From a checkpoint of a small spectrogram diffusion model: log mel input, arch uvit.
Rows from block 2 of a small spectrogram diffusion model, named by matrix and row number. Rows with one number belong to one neuron. Each number is 128 + 32 x the weight over its row's rms, rounded and kept within 0 to 255. All counts start at 0. Numbers have three digits each.
Before each neuron's rows are labels from the 100 clips, of 14976 (inputs lightly noised), where the neuron reaches its highest value: "lies over" is the class under the peak. Only what is clearly more common there than usual is listed. The data: tunes sung on syllables by a formant synthesiser. In brackets: how many of the 100.
# fc1: MLP up (model.blocks.2.mlp.fc1.weight, 1536x384), inputs 288-383
# fc2: MLP down (model.blocks.2.mlp.fc2.weight, 384x1536, transposed), outputs 288-383

lies over: /e/ (55)
fc1.146:107138119114105127147170047182155086167133167206067112111129191093170100128087173113173116075190135138145188174130134139138118136171109135065084158132157139156160116124089101176143121157094120104099091096135115096125129107143128101175136060090154094174217102133134144144106148156115147137
fc2.146:176088154188110093153126173090088142086153107124163167114138161075108100163180106162068156147152131095140134125130091171106118089071130128152103096130093124128101118161137102120106139088121089133051171125079150092080163202084170094135142184150161114149098127107124096109149133075124168093

lies over: silence (61)
fc1.500:117112120164166106130107131147114111141201120129170095097127177130123132086071138146119068096089094122131170104149045127160145066143077090147167131143094145184139150104147109126156102157103138169178131181118126079078135102157140104086072102129119171119084117140096167101114130199148107148
fc2.500:112124142181121129175113085107105134084143129087124160193121131117081080097156130152169156141129128235118121146142158140135147133114104137137114190111100135074180114107085192114143113153124141107098207099119150108130143128125129110176119181106159118163191132071087165166135095113127176113

lies over: /u/ (36)
fc1.230:091109154165134098159137098177155076151125117167091125169117149055162117091180060151100114181151112117177113165188095169135175062124146099139132147139101115137105129119077086144149135138088097066133097169120092162129134152166189071114127091122114122178115110159090099098169110099182134112
fc2.230:186129121127145105104101138081092099124114109107158142108122120181124206178061185114180096116119156135175125095058111140141097175146122137100104101090126154136193138079167142086128135079144169152124192112133171140156135157076120170135112152187145155079156181126166165161068101177140135131

lies over: /u/ (44)
fc1.618:050165146165109130143120159196108067106140153121121099128122104090124133197187127107169057149086116151119080132133128096096125107097136145150143139146112070151142120039152073108142140192102133138099171129108152162130158107081167077182098106128158142071194147135104114078155136153171145115
fc2.618:187095147074144147124112069097138120117106085147156146136127090072142124112091119121090172110157120091119103126110138141140166158075146114095155114083133201054111105153084144146138082099153157095157072088120075149107129190172081118111091144147095139201127097165156117142049079082103116085

lies over: /u/ (32); /t/ (29)
fc1.625:097140132096163125112110080112158125057109090151168138171163108133151134111090129118147138146164147117087103133112179074083130111105090121139107102154110096152091170109127174098158090113142210126147132178152145096160166178103178115036100130124139112132066123205125119166142091140100066186
fc2.625:189105066177117154163137140091164130124112147122114144085110166108160100110100124118125129148105176094171174103200089183128128093137121102137118159130191132096145108106079123184105153119044070135157140143080114173114117109174154196198181175098055101105149129089111161098151101103110168073

lies over: /e/ (53)
fc1.685:145164164086141121111161140136065135136107168192172132063089084115110153105187138127101149119144134137116162092146141109128134110173131183096146104157079083096149136146150138151144167141090151143145135109144153138132148134162076165091074149058120140129142171121121109136061153178214157112
fc2.685:112113080173144110140118082129139134189162100071116107165109147103132146136169141119185117050139110119132116195110115157075100143077090099159146135072172171193087127116060101117120121175202119134166094149137112128090164146153178104167174135155101092118089039139150111110130128075122054191

lies over: /i/ (88)
fc1.599:142092192150085152140097107171093087115142118117117143142150172126148091076145110132102056066134136175172145090094125164124067163145167127112110166128077136106112124078112083109142124149156087083174128072180122111163140185116164080108161148116130123120115118090110122130126103186113093152
fc2.599:143117092124150127133116118099170130148125067165103077124118160121129113077152143134112063120157113139099153096149153167066191109084099129115131109082087144086146130143120174145171122106112096093089150130127136130112164110126085136138101111126118090102054150121160169139131106128140099143

lies over: /e/ (34); /i/ (31)
fc1.317:132162086157154119186113171095068147127134093156140109099139189175095114172130190154133132154151155147096127084102136123111188135163120160029165047164107091165113100144143143126141124136119095193080098136161163095146113073120083124109078123123071104153061073076122072114108165178146145153
fc2.317:132093165109138132123124081134191073126099197136104129135168098095159137119140094095127093129121089142134130154137148123162078111118157114179089221099179158094145095119118112147134121128150149087094162113099138143124168148119141144164173113120170130126204126201130102164089116128149115105

lies over: /t/ (27)
fc1.664:148171104143138118083150118112162114097116123122095163161111125133121165173138114126110112111107118133143120142117114129151157113122121109138148141150127127157143104132102122192103155159127148105106136080152109120116137127129154112100181096132080174101153123089144177138078128128103121193
fc2.664:108131135113084135129125149159116158127094182124141101126149128115137085156150158117088087098098137157119176105101153095144114154170106139084107083152138163110086129127108126087151086120096123150095116139095152113140146156145102171150132117133156151144170092116120108129202086103131148109

lies over: /i/ (50)
fc1.505:102175183164113184144144134107122168126181114136155138078110158046108112128107170102114151167130121105110177135105157081148148169191139153066172112190080145115135133138102106097111120132132095109080152136156136104116141129157114147148100089132118100114146136217109089157091070147114081129
fc2.505:181108123169063162142087134102140144095120083124163162180156167080129120205110084142170098134121109107169091124119182085154106163092155055118142057126121146142111117178152094147127110151148145121141167150113179121121094153107108102152191159128136128166110141163100095092131109103140115114

lies over: /e/ (41); /i/ (36)
fc1.300:084121137100118142149110102067180178123130142057167126099119141123103137145118142149095078080089187144163111145101139087177130130105162148155124090154151101165158133143098072138116192142135151175087154146095075141112135139099059186105121142123162093106103129117148151174098192078095116128
fc2.300:137084189174112138133113162131139069124149130123039143143145142147150144116146149070170149171161101144075131130150165114071178144120088111085151129122126134098099172081115159194144062116150141120171142087152170140125119123147162141181138114111160113153185145156136110111132061143192123116

lies over: /ʃ/ (25)
fc1.559:114139174088194138114138173121146111163136170162125159078147140120172129151152112173123124090135172073124139192101127112145170120148160092119171120146092049118134128154174101134111140159107130150097092141169133146078100183118137096148069098116186157107181131191108137125110110115125122162
fc2.559:144164059150133156153179077154157173090118149098159083169158130113171127106104142107138147145145112173101159121140174101102107056148107146141148087113122146139123115103115130124130087136133073142113194181072148118119185121134117169153137136126140132136076167121110107139107118098168142123

lies over: /u/ (35)
fc1.212:052084126131165140152138182131104086079088126194088091134105135143110157144170088105143151185130187150115101105115122177207098175138190088101112172082197172166085105132097113155086102167156162142126169152148088135068117149157178105196116138116133129095070100141144104142133173137135076092
fc2.212:093130115159166104096154118127167174110117185153121099139152157140139130115136086152180134145160144081113134100087127096148112118171099101196152128180140139172130080083120076132120158117128158140142128140125117101148160078096137137123130171166123132086081127113058165066148151177145157077

lies over: /æ/ (37)
fc1.84:084122150114163137115130111095100130140133094089081156086112187144113123122127178112143167092163098135163147076094152113085104072079100134146097150123082098108125077058155126155129116141095131120140130135185153031182129157127155107092127118171159123143106181087138124111111115144129128121
fc2.84:097093110106104083081106119128124129168151141125098155118070053118122119153145147116099144102101124049109109103155109156117187143097132154095129136121209114215124102139130114152149057154059125142161144088102092183185119111122102115180099142129131165096078119063166168097106138082166147161

lies over: /t/ (53)
fc1.720:105174113158152164088102120132133071109143168074134125077125135113126200178125167112068133193104142074065118168133107117114200122123136127162173135128123117163084152171143136061143104147158164131154167146062179131158096098153109126051160132156141117152097128165146128113115103147124114077
fc2.720:122120123133107137152145120108075091183124139183142082160127189167078118095184151136128111117132144181151121119086112118178096118189126139117120150141126128146150109123038104113078158188082098084111103124089140132075152154077190144157088142134056120106140083162164117159116126106094124102

lies over: /æ/ (39)
fc1.506:118074137155140118087076106138199097092156127103137056111157162137124107043188129094108050158159155168127175138108127134156159160127081100170112109132125118113135156152170118101107096167158084105165140127125107140134105133146087187161128141138079097133097144140132189099138186125137182122
fc2.506:103107161153138103074146131153139107082139137138159099194109123042121147087147152148148106178104136165147163105178124145149096132093144151159127114169121106075186177059138128166133109154161135111168139166124134151142172133117121145113180099139212139137153096170105176147108122151179191163

lies over: silence (39); /t/ (25)
fc1.383:092148176122071129118089088137125078178143127146112098127140151113104107136135110115100097090103073131205107098098069117174099165118196151136155083118086116192142122105188214111117109176140149078147142139136154121111125119119119059142103091129170076092068152136134146131160153122157107139
fc2.383:146142071100147151170083136190132190111091114132160129174123078133160089169114097120167164116149144134058161089130159064101123131128133152162184151159113129097126099202118150171148077111178130125124159167122130097141137094105121102092152160204114148143139077129094081159100131120104081108

lies over: /t/ (54)
fc1.495:122092165138147115099129168138147160148144135053166114103100132140140147136094161091173100172155065112138154086161173156136098104104117097141149120138171135145139061078119135147072119115086150106105091133114094133160107122092128112117167153107148182127186091129115189171109148102158107096
fc2.495:087117111152080065107132126093130142137157171100138134144093144139095130140184170126087139158108086122077154161102129134140146094148203129131142157141115121097144120146160076090126214084095130099183179141103183129119173147192167155121203138148156176167166089127133135128130155190128108148

lies over: /ʃ/ (35); /i/ (34)
fc1.694:156121171058118127153115157064172147050096167146081122148117129155092136098140158177104177120162142145144146073169150122079137065139164146107126125108117164094185128145166141132132129176154171154068132132123144060190127150150104140080076147137103152085112124131094142127098080100135137144
fc2.694:101122207088119147125094158102142094095140137165106167127127104133105122099134116183157086123148147145130060126101114084127123148104127135143145096084178122134084129092145127184150096109125139101116098159163107158093123183232174176187148143110117197119073154144090088183067167066132119099

lies over: /t/ (26)
fc1.461:127120117112163104061156145118207112088145100135122138145104142137135106165081080111100160074165129169102068140172127137138157158159084174099135163098144099135136128058120153120132119131159168068119101133112073118143174131098100124132058080144133128092170138153112120142187114084091129133
fc2.461:131141167104080094132102132158063095133137143125063133128079091095133146082153134080147086180113118122168172088103131108137159140112116115099092089138099153076138110152149144148130097085078121200110142088146110110167137200119128147102122169157151125189086115113122097149092111108125128124

lies over: /e/ (50)
fc1.687:099168113163110154120179096111107118127208146126044156122086166175147172153120127130140133092120136157145149122131154143159174146124117151163130123186105112114142213096103147100158171135158147123141167112139154139100098096110107099156167152161087052121153152122102136159162128135117092141
fc2.687:138095135143184137131056087116155202138154154117184118154162084123124173125137143126114120148102174115094117087140143121090142118131146125151177130150166074099076106202098114104115123143178082119133150169085107153099212127112134206147132117159159164148105134138164071129104157127088138097

lies over: silence (86)
fc1.416:099140146159090162151136138135117132176167154165122112107149188150113074144160097137149081132122123116150116136110113127116128128176082156112088160101135090099143086114097138098126183087084105152126160117097124106105108126132116184177203128210151156055174126112180146128125109156105130156
fc2.416:152078159057175113128162081109155124125141141126152092118081125110119157140137158117158169091135114150110085162114137123121161112127096144160070176132151108137080092136136148134176076109095087089133065111169147149116158131123135113066095151177113118191141144136057134082113151118144100099

lies over: /e/ (32)
fc1.543:092135160076138199115165117180109134097209134113084120126084127175130154113083147122121150123161095157109135111111118122096128185107168163100115112114091177157155126066134123109131138107092116099091194174102163098135116186162054149168080131111136074121096143077149172143141165111159081168
fc2.543:164149111120129122121095133063159133109076101152145139112141064105114130164152124146142135126148098128144113126125131105135169109149082129151163148124134066080130104148128105165109129186170147113105089108171052146136142041112186113143176113119113131138148081161121116083099088164060153100

lies over: silence (45)
fc1.309:125099127147101126117106117070168184089082155101100111098115106145119174159203146164082144150148122144071105123116068164136197123157160088139181152086112155053114158161163123083111107198111172148139173113083145162161161144153110136150120086098101213144100161118180137140081103201137099174
fc2.309:139134137092124135188115127141084084131140115126142108118125133148123164131113116124195140133096172175181141113162112097096056134122138159169103107172137115157145125080066108186124088088155107081143100155162128120100167149091121125105138135164145056121124127111058149131148114058094211139

lies over: /t/ (41); /ʃ/ (37)
fc1.430:155154164118154108155080107161117090123121165139138164144116143120145115138125168106130144135138108134151090142200117153114143164094114187095103175117125156112072107140080183072152123111112152129127138131123126141111174140133137074095161115152157109161157118122182100135128103217114109070
fc2.430:173056144145123139141169115154117123144164122140161080157100129202133093126130135136114142082142161096045144135120128129193092082102169160138145072121082121163183098081125140201082030112146136142120056142177120114159102120087130147155109161056072140096117112155092171128156116111096156082

lies over: silence (92)
fc1.294:135146119115209091107097152169092125094157130154120168166099062131121101111106110131117095206181072136166123155214168145100106141131117123135226082078107109116210125156126120099131154086135149163110130112147106101100152150106147123122122138074103157090122136080114116086130166143094098164
fc2.294:165077152089083132124157118076076127141155121065128151131103136091162119144111114113110175084100135086085180097203132129141085201167124099136053134039131137175055049122127102068134152155127119185150110146096143192122130090127154137114083159143137156147154149128185134127095149117132144109

lies over: /u/ (50); /ʃ/ (32)
fc1.346:143137074106191115144111139116092117140085163125111140102142068104141066089177171075096138143073153116079105155152094102131116127169139052198104105109067066080157128141122149115157106097104108119152108098124138214147115078197146146083095149153152197199123099134151103168164173162089129103
fc2.346:122117153121134147147105095119138109164115090124116134133155112110124194155160116131073054121189067083102112121160148148137165103077097176128175194150098179128130156151156141201100177160086171149131109175092113122092094135156124177142121106136142133114120121116155114101082101087154099101